Weights of a small text-conditioned image diffusion model.
Model: 32-pixel images, arch unet, text encoder norm rmsnorm, text encoder activation gelu, activation elu.
Rows from block 5 of the denoiser, named by matrix and row number. Rows with one number belong to one channel. Each number is 500 + 50 x the weight over its row's rms, rounded and kept within 0 to 999. All counts start at 0. Numbers have three digits each. After the name is the row's rms in percent of the matrix's.
# convs0: first 3x3 conv (model.mid.0.convs.0.weight, 192x192x3x3), inputs 36-47, a 3x3 kernel for each
# convs1: second 3x3 conv (model.mid.0.convs.1.weight, 192x192x3x3, transposed), outputs 36-47, a 3x3 kernel for each
convs0.6 100:493476464460508585595493488493440403498438523424481376544368376492542434569474484499470610496461556426527510460504439547502567475612470451580530503559557441526500558505513480440596423466516525539550452535529491505483559459556546540639449420500514453379488415464478395489516450473491387534437419547558479612543536525558547526
convs1.6 099:496454515378457404548460584624493586525536524482514493522338552501465599431500540516490552457453513474442495457505510488459554425537509456451509447433561495451508441533521451501473568565433512539489395553575535463381472506478453423457514568497536448454502566447603512456472510388536467489527575510494452466546460405470523519
convs0.7 101:466467419473499485499457499531638481555585554367413385482433478475516429538489494533551521412494492521541512580537467463511490568497533605502441552499444608526458514543453499488362561440523467465564475491449481527612425477509492462482494460526515542531510523435496452471488429508520579527493543477428462490525436552477551539
convs1.7 099:499520418498500523571511562606490561500549603448465512524534422539543548454470455526381534509533538622411456496400414420392506491456495450478433482449422470456502441491463426515512493547583527549440568413535601463519524577546462482536535472511446458528518467485397509549547501551477454459434548377549510570523564487540469550
convs0.8 098:511483486537446450533449499596477559604468568563522530498527627508477473422493444585497563567544532492500604516442547414563494596493412437526483485528521502505490578539477511514536493443524508493580500541451508516510550443515495548548468471520488458485570534490609506466613610573516537497465520539497503496542557493510441478
convs1.8 101:446501501553619630518550502536489447427587597578476431431590569534495514438495459547524442461502532525469494558410501488550509424453592491530515572533464518493493525428495502433455439575483478419557506476479512588487450509501489542444508551465449499503546479505495436522455472468568518394535509449528442581463531528437566556
convs0.9 098:553484543507415496486448566394573530568463576492563548565566580402564578539505449528501558505480471494442500467460551518513491422475521416539438461477518470637488563559574598537508461516402518432463493461442455552515496555518499516512421401509371443463559471472496490517431521527486509596572549437526590558540493562538494527
convs1.9 100:475477522549487429433445511480451481434494409412467506532484522389492468479454405615569614523466462470578494539516509519494487470520441466534517583523475482556505453558498434425500468624556497454489600442510529470426481439535514495495507407405499571560442395575538469609549417573431440446476508458357596523497519461600459546
convs0.10 097:576506493564449505545595482550544535529537517537461522578446458529446538440401549464483591500570499615475450518463484497512535512581468441475435536557483562568540593517473566482541489529585515483491428575464431443416557460427493483420527589510504485486448493487562598669574454540557488475454476492528448522554480436430456471
convs1.10 101:561443462562624464529523412517512561507499504470490472517481484515556585478524490579537534509488408524387585569547515496500550459503525490493512492464426470539462408466468466540408499461534547511476504500503455483507466501553431542482523504506543530450491441507481538529407520515447504526450474448486535475532442547550549425
convs0.11 101:483482504491498489536595505493419452418515535482456452454489368514519475465468518469620409441475502540452534495603445466577593489413585519508538519587498450438409441540544488537590372410427493536589496481466404431465515478520514563491638482491500526499527506486527532591542505476485490492555447514473463445489498517549505554
convs1.11 100:431529546461514488450458486505396413448478485496499498436537506461473503395395578531551514573428437492507464459485553449457535459463517467502549586465555507473539548564510457486473391466503509538449493476535420511530510449596565501581519530501573380479428489451496567506444499431409529536529444416542420483508509405479540485
convs0.12 102:476515502533454393533541494478499470530505470480487531542508457407501503591568499562499569418492510485521424543503467500548517479490512491563515444574505484479554459408526353511508528518457494446535459468432545508553498430531505523484551428505501502441486451648551442527555473412422501517485403534526448597529443541493575505
convs1.12 099:528568569557476472507482465518436478509494436474510443505489459567505578456567496526542495627438505514523491446455477434564496457508583536545473592472471536453500337473463489571512448555487496497507492433521582517539528421531613516473521464478430514506456461450499488533505503553445501525444454498462448474584492507446543464
convs0.13 100:516506436578525530374444568506485407530589480571543456406437586529502510454523448505427584480544466496557411476517480561384508438533516406528506538442457456560427475588480570578376506517478424473453583502582489601449523551445482520479453464551534539415543578500499500495561512505453538573444427472495623452465460465526422560
convs1.13 101:561519530575475503560557561470472503536409556490453468479472557556551459449535420448560431410462452406462447523434530449434538510534476513584477510437484467510505527502615473480468463477351473466526505534484481483541544485473574475539479459584411516552526458495434524444513452657543475454594540519483475483417589511467455492
convs0.14 102:433499515520523569547491496459427472327510423551416451458546551462436471457515505552443553412440506495443523439591551432385458428461507470485488507511514495500439519548549469404573530514580594540518516584525528489459539494408542472364485515547621482436470579435543442502606588455506488509535559467425515563521612489438508628
convs1.14 102:544491454492460448553430498477515557474571472368518543505448557519454573562564598527405529483493547477556443504451583485524483540501591481444580560530587625456516530476418479493490583488552442551564498454472458530428485502378564545469522486565559499510456399534520462599451546499434598486494479475453454519398499509434439535
convs0.15 100:559636527453482463502609550475548557531536433597527428563542515475503434467457455433525499400445545526414517536510523443528445491661491478503622567518518550552574476530378525527483481620467478496467450501561636485492522505515555407529430462527461581506455488490578485447553426449453461481493523483603483466529529575506527438
convs1.15 101:563547484576477547540594390451493471457560500554463463573472453446571534508567549426491463505449491546429487517532468561455532512489479486499482523573483472471534491485574534517414474506497507465487545529509510537548493513507534511446567460458544428576556567580443421514513521512506542499479557458520507514462545494522570562
convs0.16 098:545568499468501532522511498556469533509548482469515527453449465406543560550534461548521541506481503533582550593502479405598448649475466453441483469522492506469471494553500536426403486498543523557544571464484497503554540519507572466546499559534390550467505549491529499498534516413588498478477495531445440514420500498442465463
convs1.16 100:448466501509458499481487494504492360588471526380466451478450559495488520449458550560503473467551438452534472581429585552479447571456459454495463470489528501563394505468555526509515499505474588453513439516512503584488413500544506613484488582500539485554485528449484482589464462546488476506482549490545487487505689523526489533
convs0.17 100:449495509512450514550471511526567473450498555526463558492425559540491326541411514415526553489452555634479522573549581489587457496515431545417522491524418571470431523593503607470609499503482501460482545549516603490579540448417459517555374491370510528536500622457556544516535564512423530553538433545400513431478476426508534509
convs1.17 101:464544493565555510514457541547500502465491470471448503506477512508533430515466513364481441421463457443517451503472517460555462575454530443485587477443472457575553485505525473434480511481503443482536545502397493516496615489522571514411518467525494502467433457517507574485601497410500519495564421535523444587507538615502559595
convs0.18 100:398518563439490449589611450490552526483497535531398512444494511567471448546505522520469470451471501469447455552493494401523518528500559603479440534384441445490577394541593574466432416486449507503608466481477582480613527491497583498403477410475524353560529528497462514472408479567506521503484474526483457597464452525496557592
convs1.18 102:547508465518515498428423506498585490497391591479527440515457453508460492495531546506522433603500583495574511507423521494558561523598523488519451561530574576511600470438511493499528548547475588441463475515357538540410536427520524486513501507531422542528479454483472472441474544450556440420492508457507510391490524540489514523
convs0.19 100:401503441407491546488558519415430493541471492515441513583485505514405469503396506585491568547492454442484498563479514568492461509513549436484470539542567485572522480436445541540520524471460372440456527573441457518473475486557446602475567467498515476523516397446529531582494495445575559468418490429424536523521491482483549515
convs1.19 099:506528460398535536426460473499504478553436524450482447522435561541522486512477467527467494486386513453404447490526543498456526565503504517431412532514524554520584602421494471544496583514533420522569505455478539435523466586541463485517412510455584569490645514560516622555492526486571429450518491508468521463669384503511432526
convs0.20 099:450483579547440552518492548432435467462441427577463541540532532462445485509572531441482440485508403502525554490434516463517494550524480482405431470457523529528501486552484459456461470522464526498526555553549581475478515490476620572388574586435469451519506547566450432500527392458534488497544476484533484543421542504512557447
convs1.20 100:541482554414498525549564433479546537474532547580582474465444558444580553491478492515522547469555568484636443530466593481498517355519576512524489407458493483480405435423552452480491441470463504496516416530522476540535488461482598526478511530527495432423455578499565465455454516491542485439551439488522510473548449481472458434
convs0.21 102:518446501484504458508407470459522517478450623510506472424449541439483430469500470393575554490444451439455545501470518470480541555548507457636425530463545487571427552505526537435514504510460467456493491517562527530501421440504448453437543604369521421484471458612532522600488514518474501529566552543458473438528575510495519573
convs1.21 101:512504495491515543557536460472437524451537510433416436547495438582456444413446554487588498576486581538515530498459510442493473459587519487561546489533577451510449506469506505532580566537462473540481484514506465502525509512456504522455481484547552441439576588496438453542470471491458514462464487501526624528470502508496512540
convs0.22 103:423562451516488513449428516461476552503572489494433465511489521518494524540540435445540479432517356542531511458524471514540456497489518522530477437396585424480480538562436444459493536450510483468529520504545536539565533595507448414456453510468534533550514545584418425423480408580487619525554488538493553496353513541417486477
convs1.22 104:543527536535539511440479526528579528497529482429527573519474640511577435492416535409462491599516468522473564479501537460468484548597439522512499464595455451436501537603542509426566507485543450486399545571538526549458508415508482503513554541620475560557488508424564450532517539486469438566543509561493518485468466505514507467
convs0.23 101:531473536538568515516477482488494524531452512524516480461520542520497507594485608487528580466502473427469566472443524521393468551559468498557457574478461490370546465425491526487604559448561425512559507521494529384513458432572515537460513465599582542556436497512385450503517424480540482521554552570446426503432369473511540469
convs1.23 099:532490599526537416503512494467535383444584440423582527587478426495432540517493518505466487601482463510522502507491519602518515569529423558533447527457467527499481512544511466577561552518547493472425463570604522583612473526529418581478537539544538493444489560486546440519515435448474536457478495514496432480429535551602533453
convs0.24 099:560550422483530572478551501445486452528532464479615410586538476552417551534477493492479534432560612582543522422468467497507498547523548497597602472502551503449518448378472542556509470454457480430479470535482421481572461514521445514516499417512457538502604478400507553476477588463489509543504395482546605449506577531468617600
convs1.24 102:465537571474503488578472430550495517583497536497494535455503454397481511403573517477560523474452492437454461566502496494605497543585461500553571466494488475510486458564463494520494556532575555399456441456452453568572440580473518514600436481455524505495524408526558438527470554512497426559412388462480548493458512457498499532
convs0.25 102:340558508547465497484404439478513497558424505469564523459436502501574415580553453487592441437549528514534516423405525474571562429546511503412479455522426484479447557472532419464541426593550433476478488507506469530492548557517506568440528548483441524444502485426473563407507512505584537431444523508566463541497429554529560429
convs1.25 102:490523581463546538387483466544550438445484471403495428425527509470451509492412512460485522527506512431482466446529521537546532481468521393564508474531467458480432542533514477568435534599470499472539532487594421458475593562495533498448508503439568506449594478530517425664467529377563530504494491500462547590467523558514527557
convs0.26 098:510479465451525470490507532476647517470481500573511566452589466469423484375496440535489484590561503547407510452521593444452514533461451574513495509560404481503564510409536553501543548547445510528457567542486546468514530598547505590524438533438503454435470534493457646543587532506517448402507411539536525510520457610522478495
convs1.26 101:509540540561528571500516484537436542536435516458451503466512516555558464519466547490520502427463532583485483522435545473494552497551510493552579429439429417545567499456461476508518480471423515486470442507470533485582547607503511441469515489470434364504459427533388468445468510444483552538452470530480483537472562539442574508
convs0.27 098:503512520471562481537578501393461423467544490489507455553496499499452477521472507588508519435418483511522439638515534464536584552531454543425530538527585534455477528574481510377521483463501498524523432517475450468429464503521584575428404533504503493541535480418552555478429445391579400507565550476480451481512475481573565449
convs1.27 101:424510452414460543521553434542503476562427458564476408491586535507497509516555523477442488498564399384435511592443535394433500535541541468511538425391528541425507510553504493435601589485484486482418440591517450527558480445524569488511462516454470505519504505545558491535503562491476500438533576508423522433496534524427551530
convs0.28 099:470536468553422481510487514445484512462579520579511507438539471495487512450553496547533472565524386498553438479517518464553473513475506543497441496462539518491434512553568527468484446503498550525488493525484472412496513562478464430499509555447495549578548487489482463513577513502516538525494525522509562486515525432386528521
convs1.28 097:473576505491478483459551436553439465499513528512485522549521474538504575486409512528493497469464462453461459513552508469501475475479463522440505503460446518439562519418512510467534364406480507506460471526453458599513489501489435379546526479507493544621549531502508460531435502565552505570525556545472474483499488435611547519
convs0.29 099:501511514560453428516497519507501582496541549561487421492553489484505546550499497541540443503484599511492427414402543507374414541485460473560491572496436536518496515509467444451435453455529546575409532559529603397526524549519510640647547463456489468544431514539414479434544486492531448522479507600528528568467458498425542542
convs1.29 096:494552470393506463540425527399512487466521468495516424442536542506458435526527452456417467535596479462573448480486440517524493493468517496492517393543419523501471568496453553475457485475535484370467448565469543530514454456542469476436557494452544546531491448559476455512436491406539523471501490437435470539541484496591511491
convs0.30 098:590432447483538565516473433475512436497457478473509507495517425515399529480505499451456578478466500510547413551443467529449536466518511466522473544559503493464406537587457448487495469586507470463501455496463533500445492487496565480546503564554478450503503499475412562448431548548430474563429491493527598513500534491418544490
convs1.30 102:485556561444447528495486553534555551544450518507531410541517530502469474444541485527431497624606542496492557455538522436522480393533509492437544541481523543530607528500480582571460531499508622516524504483519542451490538560498529488550462504539552509448459458440481456397528478490502489541550488461472528524426426492540480513
convs0.31 100:446589544465521469513514516385473480520472472451580519510412435492523368451535472451493516501474469430509392529487513587519433468497529527520460600460469478445614484485559509473525486471463552462451402562662443543575547548489532550429560473493463533526468530504456574505486454536476527471560444579514468493542433453490506462
convs1.31 101:488490515533465424509577605458535549425476556501577440553483487479405505569496487507487561517487533528482464498485441434531426500570446443453430485564548539601571433447487582522422502489484546562482470528420480499460557487555473467518510500486539554514447504494438515449392498587500382470481474493530512553456465412509490530
convs0.32 098:532514506544510507436458466570476575415490515512470503394434497501527480515568517486498421505514548540501513568531545408483543513375387389540510407506430418460578465610464454552457480488443554564470475447515456528519520450442491435530429592533468431500491553466520534504450457458510481511489481476587540523448519479526441535
convs1.32 101:482593401467487482534378456400487521490619465383607534535440526504457534586582430452484607458468527542483536547518508560456457539510421482586447481500469539547474451513520450470449523498415578508520526468468416490495519613438499498421521392520441418508392456578543561558499493468474525507423522575502533514506518575524504487
convs0.33 098:483541480507505460451516436462554526603477484451498438514494523469450528582448509542429448597516527457442534534516599607480494514509434536441573617483501509534555431425495557421492568500468555545558560548526447517529406490396504513479389488558540463400434493500558546340517534421444505507515501445505483487476554481412453406
convs1.33 102:529492484480520520588442474473544578545574556480475482566439457479516500540497463468387527486523519456441468474465507504609602533416493576536494469404525537502510463485468455542543417495563581485443490533519484448545444579549502556418511548515574449505446443531456428489417507511469470462642419515524548504556423525602468578
convs0.34 095:588441599493466521561597604509456494519467495500422533587493559461642546517453532525426451553521392561468491510475562402488526430501537492535518565527508549506427425436473469451631495468435491546511497518490495556516600564628490520538573515553445551496406512462455521546555463466461487527564589527519566539548496539489518488
convs1.34 095:564483480521508475404453477544393552466452529502494472497585487442499465490479537570482523549513453500531476415582554491563540489513479562469552501440448455422500545509527529533498545481505460468511523508476517501464479456477484505501423467398563488583522476461441465564545415519500522467497498541489575496601551547498570537
convs0.35 100:539538513437552508481410570493552446503542494460545484395487649492486522486455570597459515470594530453566557407514497472590510435471508472556491479530444448517493496489438626504529545491507451454493424452496515416504483467521378438516415504530396568511500482560569462543523489546405490460479418478485551465567480483546548506
convs1.35 100:478522487522502493518569429456493534484465480580549507497430480421549520503542525587513542498594417519480590486601472527461487488501554455476527583460521429490566492477431535453507473550482518508539458480549485401429574487548497559483524522558475475541533494496471497520496467494479411546513477543493523523479463545477515530
convs0.36 097:615555422526531502503445537452547580560484512382497489499523525549471461619500457517484478525536488568548532556418498452524411531456459510543421474558536507501534519472408541525542521471490496447551452469470530582520489432507558454480507412522442598595545500536527524437471489561522447513485446562444519495417538459507463528
convs1.36 103:449539529412491406465484503594512476569468475516437546589466414477445547471461478549494581519618424455639461544443524487471442456522493520467513512508472601533424534513457432518462462435476546543482477396442517470560506472437577425435482386539527503411460470576591578568536496484539520477463503478501477537524517481522478446
convs0.37 097:556504473489538500542550551469433534498483483516495557474522584525554533384519520514563533468536489533564530614442476486560538547480453499521531574588419570597573472567438536536514595498568429581597505474500433421562493458536542618444431484486424484462459525515502548479515514521411411408477508505442531492493553485471484509
convs1.37 097:414500470501451545486453453532433511461492524463453492555499453438592511489460448414490539470457496533585510593498563482549385521500460459400470404414472443492518496460484563531525502516530422554511518565491409403483600468465397492450449441472458432436460505564469477445446521489487489489459540542561475497535459458492565479
convs0.38 101:448532544481467517470550414521539510451578496500493485550623460489456458488508575508529431462536606613354512441406516512500454579509544470446580492447524537521450543556593561446513570469522563493469587598521469544480451526474476554424437462403606500463539542458540423472485540503432529508507506545593518539416566528493599553
convs1.38 100:571573475454508442543527542574476533432449479478534481538565559471456520448514385498505526488475479547481490443605570531441577535592398515528476431390465461513551498448425508488562456502475541467507449576454630587491419600547502535634482460492416587527553453530434567394576511465421530405507554452487438495498509407532325529
convs0.39 100:509482551474513520585527475508493451512502437447396588468418551496666388575481577517524475487521513532511502478430583535534497513555486536605526606524557536605491544488537543625544513511482460474509428506443410571546602530407523475490411441510437481434509494512507455484496484416565555529432475461591538477527464497560415574
convs1.39 099:548567552493503489513531510525448552542559464526559519452558596559439426553534549572437509577428481473504482508475462478605532505537475675588398475517346432543480447529457506521571466480456449503433515460533502560501442501562491532456610521494455493504518452501474528453500598543595533580534519444473515551495485530564573563
convs0.40 100:421411469558497526441584374538573515588512504523527475490565609451491526608459585531459542410434459570474487506595485539578484558574449577467529561559460441574527537478525518543483489558518452534391572511529490508498416502471487522492430471553551491465542435433581522555457506563531496585496558489501436494496574475393403565
convs1.40 099:561569476459473497490513553377443490565509542527518396465497467405452483528454506531504549453456573356498535513415480464562488422419509395502562481485541518564444545416613568439521592523520482567530474484489536569555457551634596481485464458504569492448475540502435387410481452520483500623478417425510461527453547555503513472
convs0.41 098:487515422518408577458484506395507552467457517461574519518549544505461568434452542552437537476477526442564525519416470502528624478416490600450485507520603523468463446542606535530452537552473451589463509493471436365453510535451520521476445565562487494419613416506544490564482602496576527538453425458468498523483491417490520482
convs1.41 101:513507491486484493481519465517533544574392487534521480577473425523535581461546483450457464387500544500528472510468499482570441498499444575438492497442613460471488502500507516572529501516479428496517479460429567525503492498570557470508555490397456524607497535463498471431430467462536498461545504524494579527436534399503528576
convs0.42 102:556513452539365500530509632510393489376524537573443495586547536441520475501482446468602454602402506454467405546411501458507506437502462434560482511563436479478541497523547476501415560515546549455435483559508507512556548496407605573494507450538523441562559506424496497559501525406477514412475509483566449521552557492506492578
convs1.42 100:411543462468505425518424457366544499507448520526519525487524495427503466459460540463521390538499407490527377451485556503543470503458522518518509467463421390452566490365567464533532492414515401510480551401579546516443547607459427368537469465476474468456483522522457551566562501485602456582541471480565472544546469515558404479
convs0.43 101:473588532473500547514515530480493448470420485447548514511490443567429532386411582511489549449529547536459473485505477544351464479461478489450426557539469449450572570485483523504493618524532482528456518472440579457556544471395507514570537526538508528536482520440479629484577480602529563574512488372483524573447564536487495463
convs1.43 099:426568464409554595547448587428514431508524489545496489491541497500480476528423529454448464548548533576445468469549555474486492475483483512560512593379466474550547540559580468508475471455506464572615553536568524477522532532532514584398586502384534564492497532443467570436513558525507432560356527555506474424491491514482525457
convs0.44 103:519505421541505460579504467516577487519585510456529535481551516496460504456444498566450645551497446510472592501431560474489483415520422445529437416493510510505497487416524538477500571529492388499415600457513555492451526486454408457475447558485469490537511459514484536499555619566530466610527492424408473473528538492470509543
convs1.44 099:514515449509666616602552558397518504530459497430376470487529469506553570552438447584502478602538488488449479517533566582530527491489513544464489506638498479521432518472484424406482505498393469475454474537508500566584528562559493551604473499484491513487555473436377417470449431471541510401455557467491506497581533488613447521
convs0.45 104:493438464562469507500501487560610620523538559511518503420446596508554453497529526522579465535488494461508452530427490503440519563524554509548522491444452555477474468491507497470409599521387502554505443586466425544489448446478601494488570492395513507550526560477513452505495509447518532556471477481528473505517558530444476453
convs1.45 098:530525650482488520545517525496504527442525560467504592468488430511432490588567436526499531490546537513378575482474422466459412439503539472528478528463537521517505493504432511429534554507488536522470495511522508484540498538517527453529491487577490517459488525477482583480590518507495532435555460457474520533576486472470612550
convs0.46 100:483567449564505478477582480519468486503496491589533552449513427553418485515544506556480523559571436458489573493486467559532529515494471504449438521544429586471461489430529483543504527474582470477532452501472497481536493460514433562480595548586386446431515517522441399549440407405542446399496532467532530472561382370474433535
convs1.46 097:453581456557454478498442492600548479476535577486558488505520590489494417404521475386504551492463514497489444524509497467491494508495388568396390396423506455375440496494502521463526401452502580517469491585526481429466456399415519485420454446474455491559539483492580559456444502645438497432394513476533524346502480497504535480
convs0.47 101:558549557521561475578458529523467561368517539392512566578525515480590494490549479499549459479473454555542507557504520478486554533528551378553521467447521441484436528467537543583479539519538501466490482465387487540500512573536543571606505510609485451453489495507547472503460491555554507521482484532542574580468519604547508464
convs1.47 098:454424534463490437391359451490522559476410501534579485603547502533451498477440512509425565445451442516524431531491485511440501523515534500536441472453447489531459425480459420459446455434466518515438532404536515522505464452485478490435479418398469554482564374532657518493576481458574451530403507439570500493508485513573504512
convs0.48 100:492521483491453484629471411522546491464411547527469536530455472460520482527535485417460507462594502468357464473464489479572606487435441576467503507496524404504493476529487467470487504521531482484550495512561610540547551439510590562559565474518486503515527556497433509500452513481562389455468481467553500515480487501451481449
convs1.48 101:540504541509544550411483450509498526497503461423450529531545543511464484539426458481461512475535468504395454531483520465561493506590452511476537500560585585473515495465524536410523471521545536513370547508500462530533558489534428441452395534422495516548486506570432566495470442510482421599472477515485467548434538534522503505
convs0.49 099:552513610410449485443467558481528423584466509461494543526537550526509469495530446460436438476547552522472508532491490420470419445461492423527449542488598488523588427485492475379473506504514568501471530483489492488425584473569478526529433519487409483524492506527509521532501393509522497508527482540507509506440506449431459446
convs1.49 101:483473514486525477487514521510622485533470485497496494561418524509489466460581424502486495518563539480428441453508469548573422456456498438462421459547444569487470489454457461494591521574463450491565560434540538454521512571403511478427538521486500602513494473579461528511491558495507521433469445521541615499584557498493461506
convs0.50 098:431440501479524470416492537484529546557547477484455542491541505564424573514556505445348534481579441490518497538497626557481523531468446400537492530400484438539534569533565461503507464494448476511484555488461450517519361535490462453469493575473474535504608568540447473597581546568479436452515552458546535477445542497522453521
convs1.50 099:458449439427554515517579566428548461505553510439461398438494527560512514534464514450546547544527495603536520391503466551463600468513441540455434478428494481542545535501552455526554542471524470512400468443616525530563479508522607567501463643489445410400435438592478531491466470466521505510464448461634535579470611442466593582
convs0.51 099:527468412453487514468531503571477525528567531509470583458496537429438500492509443485457459523507507506434544504475556513336472426495471486541512535544504479442503496425562482517528591530566488431521501566577549541493408487563473600452543530472470541482586537590494537520426559510539495501588505533544484508492536477444558473
convs1.51 099:469541606548543509537565521479541401455463478466470465551511591406542564460550383604538582513458423510499463529429462493518473447577532508474579516494452416360359479551439487559550530523452521542541544468476439620469541586515484517506469492541484473515484526361551449609468542486525544491481432480547537566491520437513531449
convs0.52 097:596492545471527511521556562489503525507402461508595450449426478483512557526458481509532532500429493520420488540408451523560441368493400435551533539579504506558462529551459492500552473409419516472502459532513539522491479442547501445521477548475499483496506471487542426468416476421528446505449540521474432580556418533527577560
convs1.52 102:449518507457485445395373440514481499442511413492489565513517393566557499516467639578462486518485500444418459590499439619469494495456535427503491433618490427523449550478512571535538512461434438555497539560430440464484451463506437406475550461553491512499544592588429512471391438520576473514492437537474452568482496429605526486
convs0.53 101:459549513538508437519459450451509605545407533463352477426511552563494457476450591452516552476497411514485506438490504497476390555511444489553464347457504469462525538594464501503440544443488447383567453478494586573581479465579482493538493509551605466523464460532560468518470506572555439531529496453507433509493477563505468531
convs1.53 100:527442516548583510532508470498563429512502480489493522516486472573546433564429520517538510456538553454463545530433578554467446593520574463572562508564492479496443503623473495502521497545518581500463529546514535594416488448482434503388546483627498466537477543536545491567492519467452535533484441539462521433462515620563469473
convs0.54 103:449407586545536554498517556475570463518516589517428437550518464516530460579488420504487550536528465500423437485388533487529501584506491530507553473448526519488460505501534403369518453420536470471491558510524529504547507521520512507523435496510580531563459493524482588506501457500468430414432500541526568593467460532434588528
convs1.54 100:421575455439383506463587597448540560499461465391480544432441475446517553440552425481509514516449546574612582516537461523561532420532500510435503581472530450457508559519525537458574509378548511468490524560536553496451448485493471417493702445541566512588524471526446498467438474444564529523476491424565455458481506514455520528
convs0.55 101:575497495504519424536574500588518378427497548455520590550518443583480538479516548502507503482448439597479452459531566495510523462491443527471425497417484654505473471572557491507363489530418543552527446440467344488546412500464526493500458536552559469517468516498496553432557519539483567580482459481484543535461486448562509524
convs1.55 098:486515585453590501456466502574501574421493456546444439566491459489557575514493506470544411558451524538405607502525504564544471576531465455487551502462436481378496423493450558406360518421472465563516538488559445419511564529447517455471527519547531456543488494467519495499490581473490556415610583495521542617573546459550541496
convs0.56 099:581540431468532531572473516481484569447462529549444469493498475485485450571604478490456459585575526522496501538613521508551494477554527505490455419459546613505626487500450534480498483540505522419519467512450538449414462517400424476512523449503457517552412480525454491432408474484379386465466489516421426488506528546499418500
convs1.56 098:442532535472530574517395491560503488614548505529595529556465511506499481565429482528522517525534480520530532526490501551496449508486443509449517446523488493524463532518521484598447527505546510455502491528508514579458407356529528525482505515393551505452497529574504586519476423482465397535581418399558485465530441526527536501
convs0.57 096:521582568487467522594411532547465493404454495485449436485545541532625488589480527500558456539500495547553564500440461465492352433486525557407627470456470485466581462551505518554470492512557443473557542534545474473520546543444556452599512528547468455552513578551533587459475510477499536444504519503391566443494450454495558446
convs1.57 096:524530455493435466479423376433476502548530429533499488515479468493430370527432484457472448496535464583492381500519409549454558546396368562524520533545501459475449545499524474391473552521472500474505459526572539484453441465446534495453490436452491474436486499470437462557539457532534457525492451492525459490479498498436474498
convs0.58 101:452491553504501599507532338451559507463481493554478460501491576520557506473494515494572404546404477533459538446577538571502459379524454402500509359514589526428556562444504565541536631491427419493506449550581582528539541437505496481488589529542504551431459449426507533439495364503482550521455451462449441513434465573539527385
convs1.58 099:488517452435528479523361475471478398567538501504599461500489526601484471483461510428463561545522493531551407455488533559502481494496526518463495477463469481563556477494403484529490554676407436553487525464585549475433493543574531543516412561530505494449423526640509557466512447490556445474526576555637375552439405583560428536
convs0.59 099:491525511552564491507537561539447544476498566505492483382502561480440342499566506506543521498511460515548541550479540471437586462443457514577537442470527522523422460565520445563581581558463445431479563465428444541476509398473554453494488464551531479508506445522469481421421460540501433507525508528547459435511450524468498497
convs1.59 099:490489575455524452530540493525548472564441612546566534458440448450524576508546479537467551556548467515499566507606516484495417419452436544537531453418499476481506541528518506408558498463512423519458508529534539491467468531560482579467529492504512478476471573511554454549516569553532524481504521480465438470512468502487555418
convs0.60 098:512499474427459514549477461573565626564551498526515521568547523467524460465501550466524514469497526502470508540493497509425502454585593510460500453466469533463536565583587575458466474507523454546463440456446512396386485475426484450398531550562528559486553526561603387535578521523515532509540516560523540528550463532498553491
convs1.60 101:474508514578486482445448487436562451481533538379523423427590481522489497538498415451457443506505523465519542443389517466564553482554457571486585528602485486331531468468447426551439465536491464510442560571461526527545457551483491601467543585519524494417465435415446429500436583595496477581402559485510454490487482564540526487
convs0.61 104:489445458548535588445526452470568467469620419444489479485471425507470466489508516486466524412462453368535506456421542541606482577494467466427445505544472506466599411613473550548496506496534515524443519422408534557459518436545434485564518551514506398482498482433495529370468466521438485522504442563511488483487486601553552437
convs1.61 102:564466540403520504448454460466405517461505487506514440474513536424407393534468420543542465420554506381574563414489483515555517428418516471513424434528537461543502494433524459453511565482567479410583514494490488546439459378671476474530524506488512581516571442503512484496522503530545378451460477486530478471511554532501465428
convs0.62 099:438482485483514571510493380584543442394553433552469568517521487457492570542479499473499550322463513530472479529450520537494544577511492499505536477418492514602396439430482517555510471483484494553462521534505499458467464458458475437546498478509586492570572410418420430519486424444508496582493575523507612592523397433507571502
convs1.62 098:526551458576490418511458495444461569566441451531517498426477620430449607581532507445501609457500526535486550546474437510482511530455516508409466456505479528586456535491508545520445557504471511529423413569490554514426487453488444408486495517539515553523477479539469571488578574520559441476488641486448427505540504480452406492
convs0.63 100:540529646476545610571609562498403506447380482473565641504434578493549518652533500421469523512539518554605537462611589593567412507613462449457506434496525449492581593494480471512482498506521528501582601498530648508459548468408581540579532590472543595481591523513551570489470491370475480495546532530560477558457441444436522497
convs1.63 098:371492550508527461453423506556471462474511510521506482513438642505507471581521491550500463602453374449537441433440511426488549481469606513514504446446497567460514505523469435554609502451588547451444515586544522415488493405443503432433536493534431472419462551484461507582482483506505468462560421458499591559471628591514575519
convs0.64 097:503521450465522509440468476444446480494403529469584510507521535508622479510551551493503457497402463517480468471525472462552432529557518463465513559519447393552459552452452538626525437539507472520530522491551467432504524585438462518482510615487527628488580487519509530345565457502512529514493523562538470487482508530480453562
convs1.64 103:461430510533498430511489459523512478461396498490409437536516664497459440510518495535441551505424489519567480515464495477507511463498466461485544475370451499450453573426552457500511473491555488501500444505417498438574452442460478565490511498532522569585617532490498573499479387532410485432472494490466533510544582526550570469
convs0.65 097:489466557527492520561497422593524523548455559486591584442459441501539574527537550515480571495449448626532444545449561419470504562490520502553531516514550605467472431528570554647477500542456523461538506592519484548584452518526560575528511526507408628457456462530552528562462486514424482490538597496566406451370409487427483481
convs1.65 098:574456599414490487445540470513470460596501494488425536355473525470519502468472564478432528458460486461518567512584579554502548564490506489495386481492481508446535477520517467498550517549509473471483547430485466473486474522454498462545423443551553408479564586467536415494502524466424459525494495525494485566524466509504498484
convs0.66 100:517450471457425464488514599624557529497454525575486566319475586554527562451460547468505469452567504522532436549553550405481406466541451515542446431489520574499511562578484421581515503467436555441507482508519557551551499394541384569543506462550457514518438562504500451573614444452465449479607483537477453476489509494482443459
convs1.66 099:555499585493487539456447402497457552412490573400453549505591594561517493540485534512556530389479458522489436560539543458570489529488588501505540410539498487529455538515520519562561539471521612537524585421448485555491491493534573540485500496575523527556522461501517448575475518533451559460533475459568517431460436544455492576